{"isotropic": false, "activation": "silu", "moe": "top_k", "residual_init": "zero_last"}
Rows from block 8 of a small image classifier, named by matrix and row number. Rows with one number belong to one neuron. Each number is 500 + 50 x the weight over its row's rms, rounded and kept within 0 to 999. All counts start at 0. Numbers have three digits each.
Before each neuron's rows are labels from the 100 images, of 14848, where the neuron reaches its highest value: "strongest on" is what is common among them; "place" is the part of the image that holds the peak. Only what is clearly more common there than usual is listed. The data: rendered solids tumbling over patterned floors.
# fc1: MLP up (model.blocks.8.mlp.fc1.weight, 1280x320), inputs 0-159
# fc2: MLP down (model.blocks.8.mlp.fc2.weight, 320x1280, transposed), outputs 0-159

strongest on: black object; its colour: black; its colour: white
place: centre
fc1.440:443468527383460498480447497558538480479526526533506522518520491595607565376523514449606450511392499463513531576432571501439523538498427474563553529469531421453560506488604453461391526543499485521511454491526515492517479498537523547546543495429435479480539473410496453408648530470482444487462496518543410536526505493410537538559534522549519504554499548467511495557495567441516453444560504477548484521542437584516559549567556503540441522461423523387520500536513591417579437514409510
fc2.440:553452535471509569421504505558532387531552454497445485490593473526481526479308411525586464507430542489516467538425540553391486503477617495435557504381592474475550501495486489451474481528554444501459491542487432573508513525507479478528515502522570510390531480501385439453497469418438471459506504506490561482527421535452406540452578532560571632526453481528495525519412453489540470528545393548486545559498503521436427481513520578482431498488403469583509447571517556489569471454452563

strongest on: count: one; orange object; its colour: orange; its colour: brown
place: centre; middle right
fc1.581:543504641541456608506517544622498547547502459542522489464522418497470520467467444494537433569589522481442483448472527539428524475465586495570607537428440539465493537557536511458520520481413511622604540508464504542489411474499383595450535418525522466512607535476431538580508507431507523539455492462496580457464507506498563549517484532426564406433546498432487511497486471459472476504485474509481463494474525423572605481491522563469546538491481475524380464460458439453523431504475553
fc2.581:565518519464414518525635590579505450496518423538436584451488536530517541482615478493568523433580469456436483444517397467511547545546496499493548458587477497500497524503459502484425534504515576596441431342525600567391461459481492482474560477509507389456412463558452656498502517544531515506530432577563501523515530551495511491554452471499501561482429566482540512494482506544501510476599438544446503481426518528606516586587405435492431473497545528564511457492535455610512467563546555

strongest on: orange object; black object; its colour: black; its colour: orange
place: centre
fc1.395:496485531551533424433503471513535453540481450552449438486525463556396517498511569568501433470499475433505396539581545563514548521541476467428445533493520516467593488466480464514478515512495501420516535470456537485504481536470459495528541511435475469522605582510535462524551441586498382500462519540598552451507408416482510466514483518486496522478557478505457541478490587473499400502549529529499434525539628453515492497527461508581487476406497530464542527422483524541437507485504553
fc2.395:471516509544510580478516492522528394540500497516455543554434543527498418470548589534418472560486514561549496545461472491452559566538476542593497533482526513576544527445481450475539529534468527553519475454486506506530507515574471476472474496489529487491512446523388516576423580526548494530551549494542432510562465479493438474569557467535549437496473451451457512555504524530542533476442578486527552518577474527487515551367446417428547448399456494533572537495600489509594509549528342

strongest on: count: one; brown object; its colour: brown; its colour: orange
place: middle right
fc1.412:424524455549413583431633464476477448477458478523487584475454452487468500548504514523512517506518512611486459514425459524450555413461488503522523596430390503512595443469579537527500508611467548646593467496444530497560479521583495596530453557488375504533557577492532526466484600409484430494512439526494559432516551435518518578529491484473533417503508511473494551508525474530471419490422502463527466477523485583432468455556435549489501515431508529486491592514522516551472504442463466
fc2.412:466510576566518514488414463535461485441436477586539526600543497554456459491462474524456522608585486514590523434474461519437540511617534518521514503532569479506530495455411603483465601461453544492460573487536472491467474514501473512452542550451636408522430440498481545473458420507461503473556470493550583490542515602584515502427526580508435496524482505532605565567442534467552495486493523501474565464518508498551586469550518580583467578564548515520513516505496481477584468503471515

strongest on: orange object; its colour: orange
place: bottom centre
fc1.298:491514413475518474497535519500560539500495521527409562547511477450369489472611493463524566544455545552501382543509504456408566479441522477592469472520447513484544602525530587556507518514505493505511423477489490519491565524584542521519522456456480543601433550513452433661515417394489534577435485544495475488519510464488393558562497523543543465555504497447518554486416427442563474586541521475537414440565544518549524555493480449554518431538520424517494422563520408479549527450516523
fc2.298:518538522454484467559417468553557505477430516529574592507584499462548530499566578540588511494434569471535493529497480416478490537488492389514605485531524501504533534560562508476436442530558529508529559405527425594445615462515470497523462527584543518426613435576434398575488540439439519490490552516476525501403514469602566552480496575523461509526474554413440490401532492529464461489473506535529431540448499518492488528542630416482558462425523496440489480517530559531439405539463614

strongest on: white object; its colour: white
place: middle left
fc1.491:523499458452543492449497512511585464477460491562492459467463574503525530490436473520445556516589396489425494539593534481461540491495543504569461433527584552485412531497468484475500547496581532559473515519487460548503513522429471473513493388493510449436506443467537572466481445475414541507580519492523456450499507555530461531502531551426505543513549508488395565465565512567557498524415488449492570554497490517587540449570447512545480500563486553557436458530557505504470461474491488
fc2.491:505492426499566363454517450556568476423525461503439533524513521471532511510523544503548465581519580511498590496444477439521487579466584496467483478540494540511500566627476465474488496523451501504497508511502488524491487482615495537517509365450538571494447407537488540486458579567475489509495515447473548521487504526616475579458492538469569500450495423550374465529528550460500471363482545553521573497524508450525484459522570490512489483595585473466554539335445491487527483519622502

strongest on: purple object; its colour: purple; its colour: teal
place: centre
fc1.743:557565509440528571488481476520464471576537533508483505492527425456520523489472429518495369603477529445465529554510507485481559515525466432481536483466532520526438581394421415531470408467497492451435527530606530430487539469484519456529504575571454511579493449419450495484524483505533397480465485512463533518502469592467499500464589442499544555512487601522461513565461472532506608608517500477438449458521601507448465532545435431552540568525497453622571400430522413605482535509452580
fc2.743:439462495520454466508467420450512577524529496489472461484464482506494479493535456536478467511442406417506527565516444521483513434544501459450566480515465625452531536535563514597598446517523562513476511406541458525467496422487500548557476521588443468529551500509415549449440422512501512555447482472384459453490592443517473431489513583412490554411473447497526537507475493395432598524518475443489548542505494498546507371516532559531482494531480430549417488454473558512457482516510464

strongest on: count: one; brown object; black object; its colour: black
place: bottom centre
fc1.404:550529573475546485441471516512471460480526480447453474505528411430525487589495566466469486484427545488545428450552466400458567512506552464488513620571571546465400474487531421537443435450501464531533534608500436524477489492509489484449501523498497495528478497525490532518509484501417511504450469443527629561391521492508490504522490465503501513462451497544405469527524507527544570479610584414416457477445399513495494425467440534586564496587403527552482442532630484454517532477521564
fc2.404:472399477462443523406487540588465499479599512515472586542444570541536446488535455470451509460417537638490421501453514564541469499532462411539472461472551498459467514487490528478522547497514461439487536507507401522448479459487462541439527455478469632539551412467439461474481526603504548471488523420513561510529512552502490567423600483532511484484515492574455514486501502530534457509459480378393550447467486537556513566521519479465526607489500464531428472403397642540591491498659532

strongest on: purple object; its colour: purple
place: centre
fc1.345:493555526458565500507480505396521541379482491519460480482512554445516622503514547450504479471441519503550499508484504465524482487502538559539406620512544468465503438502447472466488460424506577491559494503557536532497532507535606552458450545532518473606550522441422494511601475496482482509424498516493561554540520475468475559485572443550517500426462630554501508620488466485449549558476429436486537490598453490506439542492566504540533537516487605439479497536425453527547468484447433
fc2.345:490538519485549527491511507493480521526576575542477560387488525392505476510567509492493533590437493522542555558455503476563549432493498497451583492583437466458474439463597527411485549522516495473462535553548513461522585472487492438481542594481616467419590466558548474458517454528473540407510499522452444464492489498539476480535577457421524579439450570478520473570572480437575545519567543481517507485457441529466482542369468492551444521446438444518546476470444460539481487392437445

strongest on: white object; its colour: white; its colour: red
place: middle right
fc1.736:505446544542579464532504521457493512482417509475451504472434515487514531522598530578435405508426415502456502602510482546494558478476540429498622531447479539395461600488509446567579488527438480466437446595601493428517451476590430384427471554451457524440522484507496536499440558494533505486483482452452523555496522500563468478460469490503529552502514550401460524513526487509482526550546457446419485506504575510579589516528504421485542600532439499590532506512445570433525434518567521
fc2.736:418528442488457560528471484465494547568496458477503467503450518559497549523478539531532576524478486510488524503396462611517431446596536567361506462561391613511512458516464426507499522517533543546473435376539507507539455585401515485515463508478500426410478508406496437513477512563407515512544573498505516513534477511482501451456575421470396494482475487484542502514462517512526633493459490566433522443528532468575462513464491448566505431626499526545548573459455539494481465536430546

strongest on: count: one; orange object; its colour: orange; brown object
place: centre
fc1.128:592513540445469431455495474460542541467503501503457461603444434550611431569505583422544502520536513423611543547567521525468537525430464524539547500452460506575485519418517492533487497438481551478510473506525447434508477443539507416487487521458489544468504479477532453497490497481448385552534501511487454547496538522593593503501500438447476538486508435456482491447576550621559555412519504484497452426437558427473465520473431456596612488523433529498585434441478619472538520455460583
fc2.128:389486467497443506399402449487404530507541480464552444503431497456507532496532484446450520549510514525489500467504557513487470509500504465555457571448509505396515499398519566467394518523467458525448473431518549571501459497493495489538533489500497490588523619494424529434447398505510365530505517407507532517598461563414532441446512483435491476535536423494465505560494562573475498487562434377539515507502498509440527427589517539561638482479458470516466420520452560498527569503415392

strongest on: orange object; its colour: orange; count: one
place: centre; middle right
fc1.160:527511452510408572537585502447462474516505556614546556389445467511481478512481585483466582386540466454479439532477560507390482544451442491501438526512445511497451606585529509519520552554488475557568448475450571554543519478515484474458496539518426507557579492436477506448534410388472494478567384519504484538541528514509516508473528529540534512565519553559548428558465559446533430518563552498571614443450470400462496565476565476486501499487477413503601565512445411488519515536436501
fc2.160:459563489572449450484575573559509479478568528521434539420539548428463459506465424613422401498444520491556522496422454528403506482485534395518493558563532467529445489511498523523494518601483574557522504422380554455566460505523535476410560492508500502528418564589535517507447560510471457491501500509531443492501534534523533511457498609528423460432432495555603484570464542468545511540436436593448464497436429587551564585527461411475458559557535578507463499445486550512483534549469438

strongest on: green object; its colour: green; count: one
place: top centre
fc1.343:385555528535507547432566530475582449476549496566520576561515495510483561423468588466514516507484422444537528523516441558490547490532431559492473544499538549471467424488506507518533475560475495543518556528522527438501490490439489524523563447501448462581520524524414446585469398512531493490518593503556447506477556507441554537514516464456562385513533419512526387364566457493542481586430420466497480489491554566459517513547561545496531483515602493562489562356479496465458448510574535
fc2.343:577525602452438428571570456490564453553573478476538462515514417488521516501488528503492443585557449526496507545465480503463514424483402483515457540415402514598478438524530573495557474532504520567502497420499476459533513520546425538526552585423494521550475460631510573489426568446559465487528487469519526510551543502518431616442511531437506479496469372531497550513543476461505461624462435493519563493525521396509472580475477528443488490440433511552594470443443523539496491472502493

strongest on: orange object; its colour: orange; count: one
place: middle right
fc1.353:472532424449472512581567521565453501485504465439580593408488483444501562511463490567492558471565558470481544522502427494507624515586473382486448530527489514575557554465499473473521426519473564551550453539441451467566460468509460581490462551580441521581596473433497436460571529477464505473485472479513556530508510455523469507538496564583477562361448494526517489567577515428567438478461463502481535479484528441469491510591507465542462526474526432475476498531566482504502517448444538
fc2.353:518499537591462509483559447512501519436476512460505490467472487455487528455519403541523482451536528484507449516448528474503488478471465502455509480585524486491601447466448520505489637520558499525525532520487489507531461449434512566479531433446505501483388447459560447391587503500548505540461558567507496516516583465659456392538478527541572539522514604520500511482497497495509596474572509469420465489477601487569509544500530427581519488553461440556487493543436551521446435562490482

strongest on: count: one; orange object; its colour: orange; brown object
place: centre; middle right
fc1.431:556512511518414624475538479437511504509481520466511474500544365456495524480478508554463552541541531417540408510573588494391473544454543448506470494466470538542488652608467489549549534452544458607570461542439521557492529609481450559518554499548497413493572546576438526445518511520370451541440539432459581508532514504463433492492474576478488460511584523470533544428439465433482506525418565475522459541519522380537446453570533488446525469489561560580540500426470484634463576491514611
fc2.431:548456466476541513502564632499503446517499538485538540605515458500478552548516553385544495449489393499599469441477434473433564532550523555516570439530531538479494559510501457533493493585647429581419577449569447480474546474504474453405568516460517456383471524575444521522582477494480567471541512614613546442593425468562521578537431494518492494471532544471625452536501511401427513502575547458500530539485490545526526567596515476527485486527572522582494436536510500543433488479536478

strongest on: purple object; its colour: purple
place: centre; middle left
fc1.530:523497630514560550515508509459471513488519503505535482500453420418447488541554510446512517502499453574568519626484436500474439539491514520448451490552510448588539488494474424528497548487443549544480603459486611467519432454576499483430486396519483536366463485485494383576486448599494535490559597517486558506458487561478537413468534426548540573496507550511390549495589482470617514574497501461467580456445610497535477481492590502453508573442492484493442457397504520519490515495469531
fc2.530:510489487381478522538490521406542530557479491409620520468473535519490513512590490444507535430516450484502510465439519573418518493592486480406532515497524498526501579532441481553552539550543523548513482551566470607516498487478472513575504535519486542568615451463424482532505449513472539461530439483584630506634506475480505523532557492470562481537547470492571543485524425492560532514512498528487513485375478480570616439483487333471460518485453483506544485583554534482472568470522540

strongest on: black object; its colour: black; count: one
place: centre; middle right
fc1.418:496571488425521452434458520314524390526522517460471458443444539492486479438497505616519482467480455579433494548480462522508537466503534553503472448560520490435499542539490530523426638447474505489461483563631453503449522477511463512439505490442547521436594515497455563512436533486458509547462577557514572452538513591485418481525468499497508482492521501466482448443566483486504574576429418511535458473508494456506409536486422516454434613461489527469397486552563496498451455533521424
fc2.418:620592450425486534483413554437535532452425517512524541488548446563465468491472562627507619559528520497548452548416557486532541525414513508524418414529526528474454557495481531445606499568536438487433501522511510540525493569477541582457546429529459466518510529477493513527482517453523595521447591515496455535529549497502474550549419450515602593553427506433469482539537417475494495546499492527421531523527615423489551463513499513502626514438491481474551524582446489596523482479441592

strongest on: count: one; its colour: purple; its colour: green
place: centre
fc1.271:437465445423473556464435534528571446506403436348485459487459475533532531471504470521493510515523573458423515416420460357497462493475588524474535500479538531460532452460476528510570595482453526500452532472562532513517537520434471467506541468597500520548487428503363526498588467550506538507523499496557452453648476514497508565543518496435590504534415518646465398501442499453472526588440534528472469536474494467520474506568412500514393473409487455438536496462473522519548426515509496
fc2.271:519495485467598404485504554484551534496458516475488449437492542490564448535455448499593505534490576488497468461518474496496504413504436535513570531512563447534562481506477450541456421524506444539562487460430480511453533475549443517504565531600445519479472457559552549476629488432499436598562547540593469550526577448522574453537538569627462523496393482564421561523499505491469407490492519432489518541518464478490445504602493332465518461477487509592487535525457492402425424538469481

strongest on: purple object; its colour: purple; count: one
place: centre; middle right
fc1.521:498524492507537403484449455473547442533496421448511437556569446505439465398503545383430540558472490534466474505434501486512461619450489436585438545603458488361516477588530463486458558495502526508541480425466520434428468504595568495531584425455467513481472547474585583458477427487571573474487518572478526450486536428558438449500562466470541498537520562525496507455636475550575554463488540479541518461484456538524483530391427622467531479545546561574562508530494501448518578481519505
fc2.521:515423476534544532490580530442425540524477555458455524432487540511537387484595559503463534572487453444507560480551565460548577532468487575495599516456554588423471529517492490525573492508427462539528553528461494612527439520597556453449503513636494572506434536523481499436570561515454553563435428488523493545415499441515520486462486598453462502540463514430581516522483528517542521529477551498537534482476461365594443573551537503488657515487477566573519594507552528520488416433483399

strongest on: black object; its colour: black
place: middle left
fc1.565:469629462514536484580402556485541458514445533525467505514562488424507428529588442429565509526458533575521465552607420492435474568479562621507492562455570494522509488437492474475476421528473563494455468495465534497510444552412454568544421408555476506442487425520509509530529446465505556475502593479554525559502583548483494473483432511460536507489498558542464531502513461448430512521609512479544565512573469569405507522552502537536496541541457441458452573405549460552568430519528531
fc2.565:438485460420551544511529501519488494454497383487501504568418548452508465524484500556538537507537520479488500501550452573610452562463573542475523516517543458467495477539503557421503536464491472446442378523535487566518534419607457582537407462467406490512453469457490465523547529663589487484403563551542507489518460493524469459424507388549479423507533548548544464475538577473562460500494476518584485489497506509518489566376484573553543483518417564463501502548477541607571422497531479

strongest on: green object; its colour: green; count: one
place: centre; middle left
fc1.36:479597504450448480452436514392477522415471449583488517595545539556533528493534565468411542459371496553480493482526495439586489447389620400521493478505520511564516506445502519567608607390518465437489505518476403487424490475512506453498591437485411476497605516451498574473501500501584547571537483523525516522536436508515535445544488499487493583523514457504539498530513447546459481526566534515596485541406498587421482444543543475418437585524492490487528456530488509462497527496481444
fc2.36:591534453473517482617564522548559433499496516588452571533375514607483522538490469516448380436520529556485466557433441577566455522434385502433532500489484593483524472538438543436472483491500589486506493517524513557500511461493528552495534465507619508553344572550485540559544534444449448406471529509506520558449424513478496478492561508451583527566475425389561524402425454516483359532512511428511533452546456564581459518427540481475569598522503497464562486562442444529506491516583504

strongest on: purple object; its colour: purple
place: middle left
fc1.707:422516539526524602534516498486571505485376545477494429474506566522521481556464532489550533427513569558388519613461459511538512523548435535493498524450537474500419566515498535518541428425510516565433585536523479534432497489349469494485472491445511465470625422489448629467404378537583495546505476417479514533554479452536530478526536524384522555471580563527508493476475483485457502491562513475538514457553580517477480477467492393530416421476489535507492555545558428473515520516497375
fc2.707:552575485455458527548538524451452466431501550482392520461469499509450494527546490554442548531470533538519563478567451558438519442489517511554444513484601578502479524484518472330496550543546463512502511528568498471556511450489408449474542588529596474515608395429489586498475524424494472461518519586478515537466442453468620494512443457483614487493490410497477489413499449514516418420508526484453544411553593526471444472513479416565498441560452596520510487498510466482492483552505468

strongest on: black object; its colour: black; count: one
place: centre; middle right
fc1.525:539471424473442511464520477487520429536513425553461511530423527485513522450434500499464496517486458487441535496503462521538449526579529461502551548507524518452583506488511588477470560557465472523534495480503533546592563437481496513453517447416628564467492608523580494495467621509538525525537451487518506520575504441501494496450618464525558505492484516510554469467526561507495513536532464475495539573396475408499461480470557467465522467476490472413430407407468467507624462457543484
fc2.525:482483463453457489500546551478498485515521487407456540403403412495442493403521382548477515498524560491493523422527555418458454491423510420482456487456562397487536510477492441514478560453425553500543463372511376491491377457487532477550499560461509508502543524472431488515471514482521573569483539488518458536363455468523525497477461483444520551499542572522463471571461547511484613584503430534502527510478532440514519465585551454480481432501495468517490529457493479469481457511434474

strongest on: pink object; its colour: pink
place: middle right
fc1.437:474540497536432491560455478475512499429482501469619505533459525447504481492531456481388455533513502578460506504522539478410584491517506507507465570484495477459429520473507454607536507477485375454497461451583454405412611550526516515486567446509454503455458508402569551457423525517539477498436548516554496486575448458498485465481585490538501564523446494517457586547417596498475522481587468448558492455478617497582534468469413536451539478473477549524542508501474531425443422440511587
fc2.437:437436474474582534583554512442498634501539574485441548507474552410457470492442512515428421421519450500582476453530517609518561479527414484428559647478400476523532551535495462508476563478563511477509393469530582470497524427512485549538478539489421517528496530544455523437501415470556474563506409504529501509446534478482531402581545503439482517450497470507517511535553400495469455468468474481447501462535483451435530433458499462552436568448477492570541528520475452397498416549484467

strongest on: black object; its colour: black
place: centre; bottom centre
fc1.355:549472468453462486500544508458437481512468580573502476455442468471441495488427538521495491514491445536467527521519567424457558519489499508526575444546513555573417493452506563538430515547449505458532511443520490517457471420374507617596484491489519495496529492485485508531449454549529523501428528583506487538446496434518464455664470449514477530436467556514405456486616540524500522475491408536434520483485598530503433480565503473410468534515503432435503435525516515558512541499445491
fc2.355:487481427432483492502427500468522440466457565520545430494520554504504444410488520542586515507403621466498492504486430456508514472435449524489534496565494539415526449486524614562556480501523519524492448530463468569494420615445575449490556457538580468570517522499531553543556553630418482428420539572559513442513509414422518568471425445478421547544537539515534453513601500493511535519605528420504437563463500366480580502473486526554554434459552493544549427520427537449565455538510443

strongest on: orange object; its colour: orange; count: one
place: centre
fc1.139:551370490542500563554454507515500532472408588624454480582581475467504504601493564518454467483482494400511469517500577369596475570522539415541467503378576433555466428534592485443536519517481497543488452605487445469520590553451548504434534491531461462417502520443515464487527547535390477501495435422432477527455609520536522434583545483447501415395551454525506483483553448483494465473494522481488383495461504448552475456564485544533534515516447568553455611507458539536490546481466456
fc2.139:545516386574591440572558507414580489528456445435552506550455449445508508489430509493518522386396514397483487581541454485533502437483556414539369596500510510432548572513531447473461429413538463571509445489499529562553502494524464413458494506468546491529523463544510483555570485494601536501504557492574520563508475545440460479536405416458509560496432460470499493493495411440436573475440610538512437578636516524526529484498478450452509536504570419511528478558478574460476467466440451

strongest on: orange object; its colour: orange; count: one
place: centre
fc1.673:463591370426547561456452511512651573451650551586421440512480493436532452469543519527455416547446469489482571462491458466589600464452492521468548446421458486557519518397514514527490424436515399470524524496463386491494570522482519456584586434528453542481441504529536561438409485503510476490458588437550446468532445509529581429534498490499558510454565472595411509423560591505507489475561528396459476531417506526491450585391462487495529433495444505493539593505463486609474482485525531
fc2.673:482608520527523463547434549538490478623473515547531502465409496517430456479463501423520528466521497489439499576549542494497484453506549512489551468459496504412534475461547494390509356578488469577467489548546498499505463592565549488500448470561475461571582527497580519422522467598492514560433463564402487435518551445449546476555569498407534491525626438552533547502479518491442496465499523462560464497443530564433528475494515469422489559491547474441443509575519380491501478513511463

strongest on: white object; count: one; its colour: white
place: middle right
fc1.386:451475427438484563537528544456491488426484470548461495447482500484515457509514470478451541524480529610498533454530543481536578512497508499595388477441486527471447442540468558469489461520559460537554495417521557434456506476482515477542498420443507542483376469487485488443512453544539455455508547556535522472575533461503511475466488467586541500563515450537496523382596460520436488469505526538508459459549416447481586458475498494498550630478531531527559544405516520612510590498567323
fc2.386:532460565479548460512522473520548483449508563576481513616481592613435522536465517500596520428466544509432580511485440550455504464494457489501363505508545443398408465391504451483496569433462561412576568466493425530553517432528478479512451483464494611483466500448585497420460432499522391569510413562464536503533529537530398479522516466540441469499378543502528449417488536518510525434469464555534526492557448571636403415469438546512519586458445472511535558517418496447458478514478557

strongest on: purple object; its colour: purple; count: one
place: middle right
fc1.694:507490370554487494508429478539486461455468424554540412493420582533439513480482442536441479503626456552441487477555481473545498579546508466456487530524465525567513496621526431477472495539517438527499557433476419483532434511521497515428407446556514394501529554504492381490493425542570533468376615531465531481416566505464514570510454561499473519509601593461529464461574379511487409478515548498495505540494411478507552500454527547521477433522569585468487574490518526516583489445453542
fc2.694:464430558442580502495422519582494588478585485535493546398453512484524435483471568513410463481509488491449477491584541581495487483583527596502434452483442550553478471438424579494514511551533482482515448489408567500585557586567545520488500532501570355554483519509470482427508407528522470426543424534464491555447432507392505444486438504547587522522466479518427609498545536455550527485576506502484488465480376437509566437562579547446595434501586449442403471507524593512564479475506500

strongest on: pink object; its colour: pink
place: middle right
fc1.65:461527546516545545521546530468391493524442602412490452513565480598526551527475474534514532468595610590496489538428514441397514514557522518527522570503523496527543504508508592577545452496530526500483501516502501436569493466384450495469484504499438572485480578643404477424520502450451540441501564439631502530675533419469447511498502495469522573502561526561461590540557558452388497504435491443548508562490474407531589472383606493549535557473542556563546510543505444516453489484452462
fc2.65:483501531485553443431565435491467436446490485511449535492421534504499519559485501520444552493441524389553562517368537532473539461552541499480437523509560506514588429475500390550451580540510558419571450577558480471527538467533525475440455531530509482500527498448462462441531631419538545525629503558531503609531527548511577522570538487599477449531475471508512509462531536545439440485542438500461567506535426490476396518460432563518464473469501492473467637503437481474518544521459447

strongest on: pink object; its colour: pink; count: one
place: bottom centre
fc1.599:479497516519495602386519511528449531507461523580548503547522508571447481460487462540563491539546496456537466431472542476473424516555601600573461523493519503468482531514432504562479469557485413442532458532590454525453536421490451573541507550511548505506409486493439506422511510557473513499455483482478515505486558572413523444466479488500483607521465488489524509555513547447307491495608503482495506503650492507448451495479409554563535515559509467625514518496538481400522472498411436
fc2.599:506518572413482550547495513480494562496521553582529469478545470555491462477566517566458471454510463453481533489552480502491468586472588445540461527326565486513495564477525577556536533555567482516448549514451520492439543403532474469470535439535362584460451470494561434485459523427494460323524431466534507542511584492443478567435568466468417480485516533516480506529544470441533518459452511504583454519529447470528487483530483455594548501489460455453515512500486502558479498486520523

strongest on: orange object; its colour: orange
place: middle left
fc1.116:401540469521505518466465507436465530480395571512478569560516496510461485512477507454531455570502626507500510528581545449510401525519445494477483437487537538535602544506501517496542518581494456502571578529520491454454541518501514515520508469598586487504427492531485443487500500538423473480540521401485412558515544483457519499408430502470481484505556558537355535521458443435509427556501581518461460511452570433514428560497540526445562459531415454524541404411472492565449600419498463
fc2.116:534550526499514453568537510453587543552485542422446467480459451446478467516453424514475528523563462591507507527532438440515507480542508456552407569571459544527543516465570490570558510509466519525517421516470462524547475542437475527436493574487505547508455460495518493459466465528515589558525533497595513511519504480463416450410446486514474485496389524558449493467506567467476471493436476455583389572523519441502590392446371428409518454557550480469453414421438584448460507403475451

strongest on: green object; its colour: green
place: middle right
fc1.145:480573474538507490508534564560463439508531505471515584413413563484490532513424467427487556503571605463473540434473541515415492503567470491484451486616458465475422493548514508582572478537526535559536432559516520505450436458483503422536497511530419476442533519410497612449566428506518440420490451466544520444478498481474504468459513523501506466533373537480589542432528491496469513558455578498471533529490408374372535553466478438440505600484494476510532606542479510515472506463510499
fc2.145:480515509474446434390547481470612515546523490475540434573583439501521582571550457441429505425468497509420534445529518529559528482449390444466518439490447487413513444398511509534496436491519465487533566491503424454552426507542444493466519551502486530509487544481494485456528590585454462421491464513544483430545498524469503562469583555388458484555474425510493521513510534618469564574400428521480496549407566500572509490500561489640406438500459525410613480581548524465456461550545425

strongest on: black object; its colour: black
place: centre
fc1.91:563499495492486368563582460438564545489484499473514541408442485527407550508480482349511506492523547485560494477509421519515602517505551590528487549475520512483518402585443467520444592575484572542536469532555469497426427480562463423509512559480587550487547447462620519468484506499561546528462446523548536461582510502495452472509432504535501554438481558441491505468448518502519573509490513460591495531401503545433498536429509529485519450472461527507452405459461524470446434514471494
fc2.91:497478411493547557500543450551508530541498463530493532578514559400478576489572645566558507567607511509422577536453449497513599531474386497548602571467522624624487494469457495499484534427384462434518475465490463477505422438499452468535514538588512540565564514508515473530490498586474468451470475479485436560534575561405572517505475485494476540503433543530446534514445491543492522556483582401528482527501485508488493513560519551498576445477475413509490455575500483483523461493494550